{
  "train_examples": 97500,
  "tokenizer": "word",
  "embed_dim": 256,
  "encoder_norm": "layernorm",
  "encoder_inner_norm": false,
  "text_encoder_causal": false,
  "text_encoder_width": 192,
  "text_encoder_fused_qkv": true,
  "text_encoder_moe": "top_k",
  "text_encoder_expert_mlp_ratio": 1,
  "residual_init": "scaled_by_depth",
  "learning_rate": 0.0011,
  "eps": 1e-08,
  "lr_schedule": "wsd",
  "weight_decay": 0.1
}
Rows from expert 6 of block 5 of the image encoder, named by matrix and row number. Rows with one number belong to one neuron. Each number is 128 + 32 x the weight over its row's rms, rounded and kept within 0 to 255. All counts start at 0. Numbers have three digits each. After the name is the row's rms in percent of the matrix's.
# up: expert up (encoder.blocks.5.mlp.up, 16x96x384), inputs 0-95
# down: expert down (encoder.blocks.5.mlp.down, 16x384x96, transposed), outputs 0-95
up.28 088:140152131115122141108146179116135149124111139120131159112144139156124149133119081143140120091081094107123138139159095079121128123110161111088165112116075104159107125084139148189123123125100135078113097090096097162172171130139132062140114119157077114103180188154164155122086167103087136141
down.28 098:099103099157102148125119085092153106124164137090235102118096153144106070109170109139179172083143168162128117152122105140068093125165170127154072124166137084080181187189103057058097065075131082131123102088120082132161174079091117097100186095126109158101133157164132132147113072168102164133
up.29 122:131175134135111081123157043137192173158144182063154159123160139140136123089156148114104110078098149143119161113107120102141113075198160125111105098070156128134139149170128097129085093148162139135164151147071121121085125158149154142223086108151165114132154121149108113146128152119161144105
down.29 106:110106133155168085125134090127140124147156147136151147119111126144217133135130076091129107163131137077154098117146154148157112103153138135095107083149157185101071133120182104210176111123125166131092171044154120144183128099128140108170102127115108101077108163156101196096110146169123116134
up.30 089:091116115106079107159102120103119100129111105168097161099080131144138135111107100142109158193150091165136132122175144184132138145143119142114080202164187151113082136107130139136086071145095077139129117161168157129160070074096144124088153127196112086167114145198171115114154161115184145101
down.30 095:136179112133144140178223089112139137083102132135142110087127162157139103138128138207125120125125140180097122136156153104100122105131120146146215143129122149087081113134098130147122151200132083151172093169151147128141120084113135131123139083137117130138102133155192131128090126088179116140
up.31 099:080088153143099109104138153114084068132122160158143139145137103131088178086126114129176146136186105114082126163206117163128129114169138130160114141139131111160126137120157146097129112171143138107134120106144110110137134123116143068105134157105164173104098105137165130100093132041141156196
down.31 110:110115148059126115129134146155140138209121132157092160145153161129135098120141139136137206123143153171114122042137140095111170097062079158122118136105087105112129160149144131158115114106149139109039136145163152123104059129176104121129151134106126122167133095123166123133163118115099121111
up.32 093:150072139138124203093152186109109134114080142097131145137139092148131127122106153131160141134126160170153105171076134166091142172148149162096091160106149060088203139134169111169110084095113140073148129082147111122123086177107096175116100116125085136165103032088075121192079075193070141136
down.32 099:059069156137122126149140119153149147156165105150116099148075085089090111117104120114157157111036135078152097157168135159186098133148162114176107162113145191096124116156167146094128164129147128116115102101125148115106069161175162072129145150115122147121110144160155152150115153111200142076
up.33 108:166163124099119092191181106109138176059105180113104188115084074159181116132140088105131151119084137140112138097139178095055070168134134107112102150141088112147090180108164127105103102133143097120130136112151088156191138119102121113121115129204113121176124126166102128169174136165166079131
down.33 106:127112074137052149164159101164178151128184120104081142094109107154121190150129090141089132105195130112115149111134152148124166144123118124061138098136149174070198150064148104169140132119135107074116153177168073105105134144095137113138126178113164095145138117163123115133135171162203105130
up.34 099:107175144168131114119124136174111197118117171020108114066151161145160106176132126119132092141084106142116135119131149065110140119138122150142146169153132063107081098097100057148143154155168097119135131091117131160045085060089127160121191144147120098086087155144171153172120101137096160137
down.34 089:134135168089130113173136105122092163016140154104117136147150118151105163144138117130144100090103138106157186162134139135152131098047160126068131107131116164089161113115096037103068128175113134143113118121104180097120102092122084127089154108152136136126125124144118123086077077107165198110
up.35 118:135147138152178131119109133115150165067156124152143115139074119127128145130110094138120119128104142113094151187158091148121094156092113161128155108124115120160155124170096139158150132155097174173151134170128091125089118147160107112097118105090166123213145106055136121117140059172144159188
down.35 108:128144112090088128124138155142116094116151123120139082174143169089081127151076142128090133157059113066136127179107144099150147147103157142082127118163122153093169150137157136057145128122112147136116132143137117128136113117036105137122177161092149139126129150090108122129122145112149198161
up.36 093:135057149111116084117133124105146149093135128109129095097191130134138082103157166143098098146088111154178161138112111190096200122154077151123182067105152119157112081121108111158119155144126174133120116112154131163128172145135113203139144152174139187098114082090105113118079136172088105130
down.36 095:145105093171142202154159144106119179114175166176104167113126137121167099138076157079138126142095130143084131198187124131193094118114189137135121165125214086066113126122140071098165141138153141127143119121093102133166091106141140104156134126104154142139121097115198072148162174091084121085
up.37 086:172165140150067144182181158166117205089111143132131101118118148102092056148123140095102136093063135120126159111165074099116090133170126139064087178107119109136177110150149084169188047114114172082148172128212142100161144161095139087063147084109170163121089171076117084125150142101131159154
down.37 091:125118073108122153122110120101125182132077123101114142130129157143041109166113130067121112149146105064075102162092177129137114146127187166147087141062132148083119094120169165161116151101076146122143114110125179105110117135126133112118112110105108157085066096113151193107106152135158108160
up.38 096:152160148167098142194082140086119093176165158190122115137137151170136106155084133130111134110100125130153147078153127105118087179095113132143154158170202132126113119113129132108117117142109121157124156100159107113156128092147135119128106149134090108102101161089080100163188125137226078198
down.38 094:133119126126121130126146143145105113192180067084139150125137107104183118088148101106161119137066103154116145123100118066099134103148145122100114144123232151188146150126119198146156137185171134126096122135137111115090090093145159100132134178109145101114159125127197148095093093117225127100
up.39 101:067115062155109126199129139095102137058150122127122149179123102088128140103137148112140147061151092110175167121178127131098088115072116130157149128142131124100115132080099126201149153124181149133161158136143050052151108122119121147125178131153169107066112099032123137070103087164151161123
down.39 102:103090098103170133158122077133114134116182124092120136107134135122083094189129130164108082150098099098120128123122197121111159098170134108152155085138135184131116109122082094162139160116095131130116108182141146136120139111180150135155171165177140075127145124112087057129075086111119172102
up.40 105:057121161129121131232090128123163141157135162141124149141107104099149166112112139108114134155121155100098122179091127108143051144080151137120151132176169097073077108129118131095120146126173112084142181096148093124227122120153105125081116107091095176137123158141084159118037138143123114165
down.40 098:186104168102148142149140125110159120186075176159084120130162112182141196148112102143135147087185155146110169132107141038131167104125123112140120144140114100126179119129094136181152079106147142176164163141107166144068119127176117142095140101122085147163132104140095129174167136121120081162
up.41 106:121106152146122101156173146114097151137146145136154211029126077120084124159124083162054157134096162114114179132116042141134113101156116110118140140155092160150142102126150144195120154130143092135123192106143130130041131212138097136114167124156141067141101131153178118112137132169149131172
down.41 105:129147132145126122117142131140138154172202135134080159105135065100091145138109116118144091075158108121141121142128164083167115192119152183151139125139076112104116143148104105141125117103074089159160173081146156061139192112127162100104118094152124109176147139156090169114089146145238103175
up.42 120:121124160121119076163150112145147090162105081103098123116150137108102099117150156114142184149108080139163141184068114112085153112128065118175142107171124104107128051145077123135178126115219138152098139112081154120139138128087141149083134153145125142060137193086147098133134129171134172098
down.42 110:096058091151086166177093146147113084145137163104130092098084129139169096165111114167085099192111141143152082118143151050135151105060127108140172170162174115104089105152144100154136192156122129168125097134120108147157223140103124117098103118156101119124145100150099113096140129133110159133
up.43 087:118108128085132099087113173090143060132111130106101130061094185132121089134167143092091180154176098110193143107090135074110155136167120140112119136122123123088093061154127101089080076093122214143081189167139132155092102216090111141126081135136120117177107120157178172099153126163118142055
down.43 096:125123167188115177163122141116022117072112107147189089080098189143120153103169150110153058075115113049141130113048126132122150167120074123043135132195056138127132088094117111110124087175085122113170125098109145154215094127119170153079141117112118137157135136157134071141112122107140098161
up.44 089:202112148210112053181090122154131131155092130140164070123190151106044163121108071147100098123137160159154145069160153108078175156162133121093188094125147137152130141111067109105108138152121123138092098110155138134163130129091095083217115087147129107166125125170082118124196102112145115146
down.44 102:130166119133104105164104161118164009141105120114119114129080205191159120169140127076086172068090115123103098173108060152171082118150122094061120111043153104121100129195139080129097127069133194081158184147141175127129117136121131144076072104105114126050134123155101122095120104155140084155
up.45 097:117183125133110110157159148085127124096153163154160183092186109128128096126154148141174104120090094090134091159161144209135064151100168151129107072128119108113164162106173117116130130158160176090091092110154093141164114130138128097151096144131106103135130163109126106084025136163130163192
down.45 107:117056091127163136117126135098140096141142105124128064123178071159137106136142133162157200124124079229094161155174137169155169168107115143083127133116131139085150105111142132110110092128168154110134180095136112101102200061096079110173098166115105145156118087077110168177155171153141157141
up.46 091:152134086145141138087167133085140089164121157132104149095074182174106185078200176090149129112128144070153146140100090163090195146049147148112150153094151092115122108114171082171072130139103161077146094129194186095078107136136131133094093125076143116092134108126113128117080167168095142128
down.46 097:162148153156157123140133087120121159090124114085138136135141088173082148130124100114148126144085110153140104115126132145148048141160114147044125140147179149106126111132158157045172149135108146128129108083112160140155128156129120104142132127108163120148128210144138090134146077135097121168
up.47 114:085120104123121052092097148139081112171114115087147120220150172136138097102130140087167152105137158138134107126129124138131060088145112105102102087075106068167151109108140175112091109119188112096155140094151173131163133158121153067092098107174146113089125079128136124128125140109169108127
down.47 103:122147109158063141131131107124112096119114142159124082114120165125134176116083152170058074160083092212209110132154125106116123108129159067113159114122144137145105148125131075091099151161163158155145152156091126153119143146154110138169157163159145150092181145159151127153152100133166141191
up.48 092:150106149143139126138150140118094194085085146017156149093081139195134114126122161137073147121095200110154099108111094178106179165128120090124143146156123124155150085139125085064098147134144154128138122129103143196100075130125095115168145138125078092134110101088113115119118176065148135172
down.48 108:090126156185119161147127142103139216157143126102076142085131127118143088111193086137135093069090097117122142122094115128117102087158130222091136139065129107153078155162131109168087111093135128142071149132081161150147206136137057124131069193070130124112108151165103163128153176112139113210
up.49 115:099128156147166141143133082126136145087166126162101181119133104102079139086116132084126123153048136144096152129114170110135155127136139117114142130181105065088118172116172094152131131116110064138071139084115124162110130110129104107112160135160134098170147120075128140093041136192068157134
down.49 112:079162156134080110151140128116134156110047125093171097110160127143110167108066097097086155136172106095076104108130147084081168105047091147111185139104129179087111111134054068125070194139103116146115158095192133136118146066189090171168202150163146109133140127120149139178197116126115143111
up.50 090:182137146103115134164152138114149080095149127140156111137144158092113138133103148135153144124122102129129162122161151140106098053137091171132124116113154138131104074174160100166162165109134143203090151134157120144154109171132110164088111099182110098170109137064147113141122161101071099130
down.50 096:151149091087141119078115127113119218132144129124178100130129119143123172118107145088118141196131084010143126130096110188121150146075202101120102147186127112080163081116132183087167128119100101097188080142142145145087137094181129141120136185103101107090138115175176130143139138101100127149
up.51 100:147063088104129133212141147041131112109139078117099133193137108126208165098157169086157149135089107097129163135090143153101115153086110125120149125124170152092142189079127140138173126134130148115093092108083114099128133129092144060133104104099083123127075115124158079073214170121095151090
down.51 102:116116156115121100141114154085126199091172092137112123086128142154112118149147079087201123114180152147100097141127061136152186145190090109118140129078086180149050080138125142144128142135132118162116112130067151119082118069116179113133121128161123131157102156093119143121147098162056148155
up.52 096:115144152143142126141120151120119150071172096207166155108104113126120103099099142156110103181079138078123149121140147093157111200134199157157101120105120128109181125158122116065156187106096113104118048131119117148101102144139162112120114115139133154194131135144142146076017101148101067137
down.52 101:132151132189104138122135118123055136070107107188180133083140173105131131129019085121076145172174170102126158158175135112080087156194223134154135115131109099193070186149083131183114068111125143184129139152155100174139200093097117152156163167106119134077092080136092115139107126150082057142
up.53 103:165116108119166121160141158064187043117117152067152169059127117113144165112144115089124142110117092161164103124129100201145078112108124117138136122080127200117055125145155159137156133157160120150159175137113130147147116123143136128079126104097118122098142127108124151131183081159148051158
down.53 106:147145114174098106195082162113136136090123103137119115122109088121121094165127182156128091174125122138116100130144108060143143153111086172162122125121144101132193156176217140044148104130170139113102139106101088079159144138137097112140086122127122144087127089115172161160106103068092155116
up.54 103:155109099142133096186135097095073152070209098212150160117116190154138104120131097127071137107155140118090108127144117128160139117074166153112087099168159134127181096148170110139101119126120092144097116117117166153117126112135113133149150118113109098080148191134151119148191141121171123155
down.54 099:113082179129124093127108107110096080072122090154171145143077083154131160103141093119141156129112130178103124078126055100142164079153097116138142146117142124229128144124158097071149098150155087118200102127143158134108119084141142153147179150118102135103140142160148138103144134065179122188
up.55 091:114109099131115089202177139064100112148153145182152178122076102165099150067115166084075180103100101092076124106152128142172070147111164069147151153139120133134139050118121115134111141139150055132162172129115090075087166158099141125088110166107117103105119142180106111121168084071139164131
down.55 097:134155149143178122105109117157097143088106136122114179156114072142070098172125131141139172132203155141127126117129153133072104122134138143117125130119147074142171119090184193156141089146178142107134142176153105128117154133162119103165152159120133118110148108117102171069176111189110097148
up.56 100:187119124192102172157154163104100079095191122159118139126107177132107120191173130170095126082130174091169155176040152071161144131106112154139182166080144075073140160143167144100094100185053098133147132175139150124131151162128092116138094098113132138135149152062135143161188143174089166115
down.56 100:105105139106091129162143067135108127110114123127111110107110118125161133114163134133146152127162170194098142133106138193105183077070165139163081144119105149198206164133151130166122149133154176147156125094114155131152092123110105097052164132145143157165154160100119133167121169142130117131
up.57 093:135092147117118147105114132101143103084103178111094133130134145126116114159165145135129137140105124125095086138094126105116163088126207146139122120109169184122094068159113134124148151117118136138111170130072135193135126158084101155051126130160149172084089068096162160067084124143165132087
down.57 088:107150129114169128132083108114164089082111139150088166144059179074167149126148105073168140122094157087105175148098100202102146133061140110105113123125118056213151083059097133172096146068100110107188126140142117130128129131114068129141088106123096115109107136135105108138081150141205151159
up.58 116:103096114151166122162142069193110107133106153121186132181123109153159103102129124118077086152118103178092129099117121135142140160157106133116125096106055121131077150145125158067128129122114120154124148126138130133120125116093113138098119127139123102187159151075202118102075171122116110085
down.58 096:150099100122144173184118127129137136109135091105170099101127082104128101117105133151100138194073161136166106132186191198138172173146106115127064111116085112098090112184152166117134130095155161192083099139139153120109156105112175088114093155145160100156095150153113128129109131177070106167
up.59 093:198135137102173129086139103137142139079157091137128054076112107125094096133090130105106130116137128099156139154130213149134113176089133117137123163158109135150170100171139130210165107147132122124133156118168169105115153128078156124100072127189167100189139139133111134107187116107167146123
down.59 098:166170088088120097185178139165150097142116098146109145087147188125170133104147122193064110128111120122145123161101103088151104156105169144182136136184153088120118141163113111078137104143098158106124151104165092102142114121120124091099133152138106153150132151144128182152079173102165128163
up.60 103:137110122111127121125096098098068187125139169211120108110145130066112092157119088119144141132167154132089066073186128139179182149178189105116155129138122127166101132134128159116181115167094089061148104147124136130120155120101090124087142104160104090144124152144163161088054118110079200096
down.60 116:052138089163144106093137140088151102089111131087136121119148071137104161129150141105121160105162148194109142159166096142129036115115133105162096152125142076118198148140136215127104117078141104134107144133139096130096105133148135143121131156221135142137107132114133077106156141164081182138
up.61 096:115149118134137088141145181133123172137105110106169168128101179128154158123146111150074108125106087139117145160164096178163081113082096089154133093121121129136134150149127106098138137086087078158141134105145144124138115127099146072159137087105163191122109085066144120135121138116168187177
down.61 098:162125084103154164134117115125135109141133147112100148096104093141149150115149147183090064138093201132150161165167196167146164162172082081158143143144130129148157096180166117091111082120152153157105111124177109124087158079094101102152081118092165091120181160105079101108130110153122214176
up.62 094:086123090166141122079171179075143168160075141115135166138138148157119110141139089087094147149141126169131111139099139133145108123087179135153117081065064164124140145162129156108124129084079100143135156130159154151118134133163113144130139103191093118112134142099115132110162100140089135137
down.62 093:145118123105167132123216177148070115163158158153080100195136148144135121109129127183147103179097109085197166211169074098131126141130159151164113086201125151159127182121126081169125092047105180168161155130159063116122146153179163126120111165139136129116147125119141097141166104120119139117
up.63 096:067134158141119124097107151106161124113074145120086088140139188152107174158182079096179145090101114115126088114086137097115119150212126139119072175113169117099121128241060113137074135162167098153123144165150082138121142097108175142091143075169128091085141141091158096147118155070066119088
down.63 086:145129127181159137162099130118162148135159110161135136116155134121147119105142148099174153112081130204140173150115131138108152117124128109118092109117185141094109127107137112063109161110183124116141167116180136136116136149153153101155112143176133075129128154064151176117121048111132045116
up.64 102:140117091125108095165127190164143190151136151101140133064146107186087101120091152167174140144036167104105118161089147112136140105148113143065176132138106106122109097110155201114136093155193156077145121154155148160150114142129154077085095113181110118086139087160073117103105142142151155156
down.64 106:124121119105125122122094086135069207154127093159119118133128108160146107132134129131124159125154069163135152153124127038137119092112140120053091132183109152168138136140094164123150083126116154136139091073050124132169084148103123148111122119110118110167159146138141170141114136100124096136
up.65 105:144176136112137111124206110050105147134158193081110157135125094105127115124129100135162128127131105114147114160129155188139149129122160170106145138105150147159107082089138116109153175136181164118140114168087106086129103100121118148138126114085173134095157141211140117165140157097010156086
down.65 102:159114142136077087134079105177136082081168142142120093098166153128180151166145154144115129161171074140147109083093144124138069184098134133130116092165118097190133136119079102182115091101137120165127085174147113103051145099145129098135103104115082124117150071127094108114076137116046119152
up.66 098:098078145117094056128090134124103121131185146123114134094144151116126156140171135120174133135145109157112114173145125087103150078105149168128055099142102154125134164065164115100118122114069118169151122133127100077173149132176140174097122145174139149078137164066102163104093132171106152160
down.66 098:126084096074071103075074096141112048088090117074171155145167084136049138106156163078100148151137180139117150179108113093083129149195151172141157141139142055154095178121145128122104138110121115182130162121131093168146104170145118097107130120087120087134104158110187107151138095119103170137
up.67 092:135152119107148108116125064120122058131197177089089134105107099152129110115129146104102082127145158090136106149142141160131080085163094110134151185150179126189142109141142091089175154073187121059038126086112154105164145121144088105100134155114120150070091161182129095151145149191097108167
down.67 096:125121175130158142140162152100140115135099126108108144114141077121161148141164096148110175105143141194162122115153140128117095116132125097150091123083156128175107137108129115127101095179129155097141082141157134120108121111125167125115109138208098103122097104128103164153141140140124108136
up.68 096:145124161116103140079169109094168123182119108155151156102214113121123083167139097135127105098137095148177143100074136163148089133072120084129156175128136151093146071173116144133160132119133084197096109100118143133116083105083116124119100079227112149113139079166065122132135116126126120086
down.68 090:119161118068125153113142075136170069200123163128136098144123147146154096152138150158135097131178112126143130095116105140073118140117115154113093148091106107168122152044134142075069112171080088169082095111115124069173174079087094128077085100124102161152112176132125167155138119129131121168
up.69 120:065111171108113137210124114122103083116128117200149132111133090061141086104111123117095157147140057156083116123196126112146082163145065153087139086152154141129158115130178130117099170091122150151101165115136126128120120095099135090046190138106125163143117191182170157132097131089129124058
down.69 116:125134099102173141110138079137120100218112120119168132131074136152162168124107104178128122154194149193094156112175198101090077113088138087098099103155159121093124128090063161122130142161102163154139095141110119149089129113120068131138155146165113131148115074129131117150167117143141157075
up.70 110:151168120076094134154128170196104115128174102151104129179165137076131108074091130125129151117103115155153131089200106058137156160089176095093074133110087141128113099147155085111128121104129182175194140090100109091152133145137120114082138102133093124137088175081152173148130155052157100093
down.70 107:148120113136149134144151160117120066099142180166106104105114142117165144138153107190039108127138132163142148123141132194092121158067195113132076134104104183136104141113112132131081061148174142127099128108090125130149113174102073139130178148104160130144103108121114133102153086156109150125
up.71 090:119120125142111151126149156114068131132151112059124143083103105144144127141128134107113138133028159150119124125177163095145145221141115079167134110064100164094137071209132098177133159070151090151122192074104132068091128120172127111089167125087151124146115138076160120137062172158111137097
down.71 094:107186175177163152099132112150157084179164096116161115166189113109057125083118082131156074105147166121098103125124103095119095197129101187161159111098125101120077085123184100096086139129152107141072079104127145169144120174102113171082158126103152119170160157139054068148113166150092111146
up.72 115:166146115166138117160098149170110167141114100220091126163159102149121159098080121159097142139099098131115162148139142121145156113186167122170118132126082138164135095151187119086125163128098134142110176175148106152199137067116100064139188174132175163142079105137155121091240139143149140101
down.72 105:127159109181110179119170052143093147110114157120131145174148076119156108081062096176209158126135129198092088159104107100188175067124109103125105126175137070200128096131157087120156125184094138123153150113087140147061066081137133147146139131119153126087148179102098107131080120139130178147
up.73 095:127088117149134097140145094131164178123186182097129150135090103130125099159160142139119136117108161100117166158094119120132223146103157103071127175118106107215098127043084128093112140137171083088210159119118158187118118133163126130174142142106121120094153116145158144079119078211140117086
down.73 099:125145153130095126064131139124089058168145115142148147169152078155105099091115114169153099209093127108068153219129147148140144115134160126095198107107060139104087144072114097170060150148117140140109145164037167130186140175111109134131143100155147144119157109139110165121150116154106104079
up.74 114:173082114112127125230135138156072119185145096130109181110090107148165136152114033111181111146127158157078167155129171137135134171094157118101138186085080098134139113129101131124160117118108117065105157079130182145129164158126124153132099107133158081139109136102081137122076122122132134203
down.74 130:151032148127209121124120133143103133158125115069114094113176141147121120152153168143152156147126120150090136075111132155155155121081069126097136140111124163113164155187146140189153136138064153141124112142142138111130088189117089096152124125090128114126125194110099086097086102127053104158
up.75 095:122126125122167094139124098153150103112148142052128158179146132150161141138094099108121156139140106103196111132159137207102123092148130197139075091117027152130071194134175098187173131106118145150098102106111098118140073156123116084075131194127156151114121104149095179070156127220177132102
down.75 104:098106110120118144126160210101116133097127124155140114115205126147108134153040124124149100137085157041171085144144089037096167175165124125127140120175036098129163111140117096084121133113106145194127090172128090132149187138099166103139102151166113113128089094143143104144162088136129111136
up.76 105:139113140136108117110145146130137090122078182189105124139119152140136141130109140096172165141130092101138142106066161106104075055112137100119106157129101151071102100108112104123214152081141137145154100151111174064189142134116144147109129089085122123080135135156135097118122137038151131122
down.76 108:155156155122142084092076147100161097057068143147150163121169079110115080155127132128109118148200146096140076152081101143124109107072084137085151134118127104133163049164148128139149166125112091157116097106182137091136132129094143120148159144155106120088124129136110097152137106135053135138
up.77 096:112105119079168106118122125160154107096147166143107116163079141104159105090168150088157148114176089097110076075166134188128106132079164102173166114086121144189151156123124081097148114108102103104164068154182168147133107150117116095043160189187092172150115134094147123148123179054091116082
down.77 100:144132136110106143118122131136152052113133172127111104145112091085164169135121103082109136145102170139141126135119130162113151141195137141179178115081178119151096118099162121131159166161180167177117102129143116144138189118070096127141122144198167155095122079130129117114206117146171091204
up.78 095:131145141144104181112156108045152100115216173079147113124121116073141101111125073115101184103165131102113101158082083089138126064158109078175078118083125119112140146203169153132140144134077153124095085106108103159060080128104165155141157118144175125076127079154158087111040109121124150120
down.78 091:149212122084174154139071163120120116106159123172131175151141108107117133131124140067142181121126072126089134104093117174131125094096094093090134151097131120196151084110161175150132116102028133132126088061110163147134177169106116112125160133129075153162096117115119092128199188084176128101
up.79 090:114102187092115159157102122131119122145083118114151106116098142097150106111095072118207162100147165156182144116144133130163122116110164141157100089125186115159121087151138131147107116142154094091122144108151203090107115111104135148121152155104164093173106148117145142105148161155120072127
down.79 092:123088181128151178075111157148109161165127153135115102138174069127195103074095143066148106222099073079150129155111103162120111110145170126120139141107118082103135146100179148072107097083137131094146119151100128086119122079155107126140178127163079107159111190136089151098091153132095109136
up.80 105:173147091124115111061116103090191121212105118162113066183136142139148116129084161145143063148061083133179141128156140143078136175140132138091130172145121136147144141137081135133075156117120108144088125117132112136129151101128139084178117114109135094166150086105099127133087164157153090117
down.80 107:124105129143135121136173125139136095197068102187115125163127109149111133107142142062108120147139170070118125118123131141128080150120161132146133126078102159113137125131071127112109109132131135074098114114122089101161068090140105112165111148141136130142162162153181117148092105122152084151
up.81 088:096094086088141144117142169064156109138082108065058140161080101177166164131132091163122059139107077088155110059135118127102171091058131143159121117125172119074134106134123099140119133126125086123166121131151133183213108157094126105173083131145098112110144100126107093148134156112078179103
down.81 101:103194126128091116173107129159130100104110087130102143107112148141167131091113121119094093097161151150140150129120088139106139165167150130125162077151088179187053113197159080101104169131161175170107164087113115150130143157155130119174178118076123147160082173174122112143159146109102174187
up.82 108:130159129151137078141142170116180124100125134019160138088129127179148122154154108110185130115126135145147138151129122139077116129099150108161083178126103107103167131127125142114087124122133102116139095112095133150182179120170141119124187136134122104105104172121138128157130132205144110191
down.82 101:104128182133084184120162161139110156069146100159108131119077063081111125137139148168167163142127107143093162092110155085100126137159193119095129112046142138131148154177126051143106132135149132069135145130104081124193126168183148144105186115129115119139092156167196109086078158134129150134
up.83 087:142129146153111169123117150103151172093149133165126118063128168109138163102168168095127165151097146153104134149153126195131151123144154136113144117123152127138117183117067169189143111132098161119102129114136106139151058177110099133080120162102140142182135142116122184103039105199130163097
down.83 099:129078157160123123099177129143113128072151097089103138116134122127134125070139100143141117119095186084092132124123115157149135103157097122129093154145122144091029113132182188115157126133169111074160071112091108163123167197104117086157114085131139138163163073180144129124117126120190140117
up.84 111:117164101081111085071077111100164144083137119127094123138118103073155106185180112154126165134047146137154124149186172117126185160099177123111142138170145128086132148130111092144087144123034155066139103134161135139131119128114103096114086162144078163112153049126096113113196130143060113125
down.84 110:105137148155155130140165136083119119162132148097066104140120069099112132156186129112127159123105092104087096140097106196107185088115145087080154132087095135182117159144122076044107112116146136080074181112157141114162098104162085136152083125119158101157126126126168145135162149139110132133
up.85 090:126103120078148139132138087081156137113082116140076146158140177121144112107108088162085097143140096097094144143156132163099124112176082138166181123128148101115163163123172091126125129163075103119042100147135090167125090094124102110192146178124150169153117110174161148095104141100115171138
down.85 103:043125104144121134117163119106182130209136110125085119057113192093126115165121132144092182120175131153152177147133142157114078092129125202151129104104133138127049163166104170099127121132127125149168180120144159115142119131117145102179131172161068105122086107119108149084160135123185129068
up.86 105:103145113072123145128150155117110150127131131027157162141149086158173144212160041147129158109180169158103140084152122133176141126148138155130126140111142174102097129190175175130124145082148176122146134142178085152188165124105149073135150066091150080123116183131147155133116136135079079169
down.86 107:126139130140136132105123099182111074099102139136154160112126101101096128155137129126129166087173094210158166107143148168164093117167118118154133107117104133111144121166186061107144122179179085135111167171140135121148091112160053142133130094119111098152108102092123088139198147115173101092
up.87 087:134150143160138097174136129179167100097117127153064148170147098161129060111092170083131057178055150148093106041105130090119141145187163154112116114136091120152121119101078131114089140109070120059125112072134130164147134127116089128109156153083138103169071145103098134098124088103140181165
down.87 092:111085086087089138131090157114119169104133100168209108138105169139124142161125096084158167102126084120144115129074122121140122141157120135142102079108122095145119086153100089121097119095062086124131126157132145146146107090139119082139184198098129108073156141186085164114129135064188114151
up.88 109:155104112092139134099111090173132107151115129109116113076084118135160086111077086105160124150182144077168128112111120130190124168206149150140131136073173142164152121122133108163113109175111125114106109139135116169159133125128139109172128173155131160149141155161140137114139148101121121098
down.88 098:062113120121160143112189168130097115212106114148129110125106098104134133139150131159124081111144096134126133143132102127113134101105137121111129142169180146122124124073171117127112123122086165168129108151120101093169150160120173144107089106104138128108150103106173178139127143144167111155
up.89 114:144151108120156082064157168210191072076113125172082121174118099135138134148147145100124169116117146110121123134150115148138169120127182109104150092167122144129121108123120111075139145181135111113095071130140181181057125185142143114115087176110103143098125088141050094081129141099123142128
down.89 114:064104081106063100096127167130128110176127113136144132159103103128160092135130127148139084140130146156135166096093130136194099174105077168039161123100130140128073104123152092151149132123148132150122155094051150080241145157095139138131098121059098118124114052123151168150113116076195091087
up.90 085:107107126122075127140107198166112041136103170083102139137147152117159131129204137079116155103120119129110112112160101064160104180138182093130055184179080103112153115145132114136149138122149122102129114138102114137181108151135175179109179100122117150149100138135147126159163150107107188164
down.90 084:104141084096097141145103138142130186073122159149121145084156177152060101165124106086116097163162072140129115068144148129117134154115114084115159120131157153055110145113121064145100100130153184147171179138152151111127068115185104129126118145126111173140179130124114134168093154110105063211
up.91 101:118124128123157126235061078141177079086160202145109133124147144144122180080061124151076150104159191169078134141071073152129132146141124115161111122137158132176049141091118112095146118157157063098169150121117114141159121120112138131088115068137118169143082145085110154134152179123093089100
down.91 100:118128110080085114107093119130085181137079135118112152185145161141102130140168130129114136094116044179142130138118087167135109131161081074123096109141168121101105199139067088198133071124146118148106137154179174075107177126129140167114097106141122124122125127122098141122143079087094153128
up.92 086:158150137186135084139152120118154155161117097175121141165092082119121161094157087144198132125202097109139109098130103115100152125057177140095093141150105067123107145160123098139133126169118178156115090154107126143109143135150152069063147068107105169070138139130133133180160147134143121155
down.92 089:158154142155146087102148115123147109093122089080094147148084082154143078126147140079155109108124108171117133101091190148111133098084119178110110110079091141138141139172145020127164158135167144094147131118065143107119108143101139127121095146109147119126161096118112113097141202143117131089
up.93 101:175146155135132117153156100138134176112161133164119158158155061142117187147093105192119086079104148147128160085196149105108118129173147107170119132159155145134126126170129066193066129087087112121073151103108097083161139130147093092124110134156111107197119147128125131130227116122136146142
down.93 099:123090067142155138116129049171151106155143127151158114097098125136138174118068136102126072128100154108149150143148099121117161171167100165140083160083133098210205109159132099187109126109157136141121142142138137118114102093170125135203103063113148100145071146106080133165117106108146116106
up.94 090:135148164118176158158078108149125153177101147124087045178061068103152158129185174099156120172119120107166090182097153133146093156147148157144159155105104120159182099092114166177197078109113141083154111134104132100184189150191114083160187120113083154162136142102140115113118152168139176137
down.94 093:129187114111165196131120115128102187172139129093153091136155138125119141135109144125130099120131173058114086099162129170105145125124175101140134148135133108127136097117145147113099145133108143196167117140148164140096018142103107151065132166130114103138149110175126060153103163123164162098
up.95 104:097144147054144165196103115117135074180143131167117180139155124139144177111142148063052105104116101087124108101140087165127162150128123111159126174111122171164136158087105081185147149088167104096118096157160147157089104154135041129123083156142155129131092137101136120163155161128121097165
down.95 100:135083155118134153120123135092137078181157126126136164163146084142113150197154168093147120134114166094119112142159122102101085041169097146145107133161123163104129182091095047134146085140132155122148155105115091140137105065116137147101103072183104091110091100109113157106127114144091147070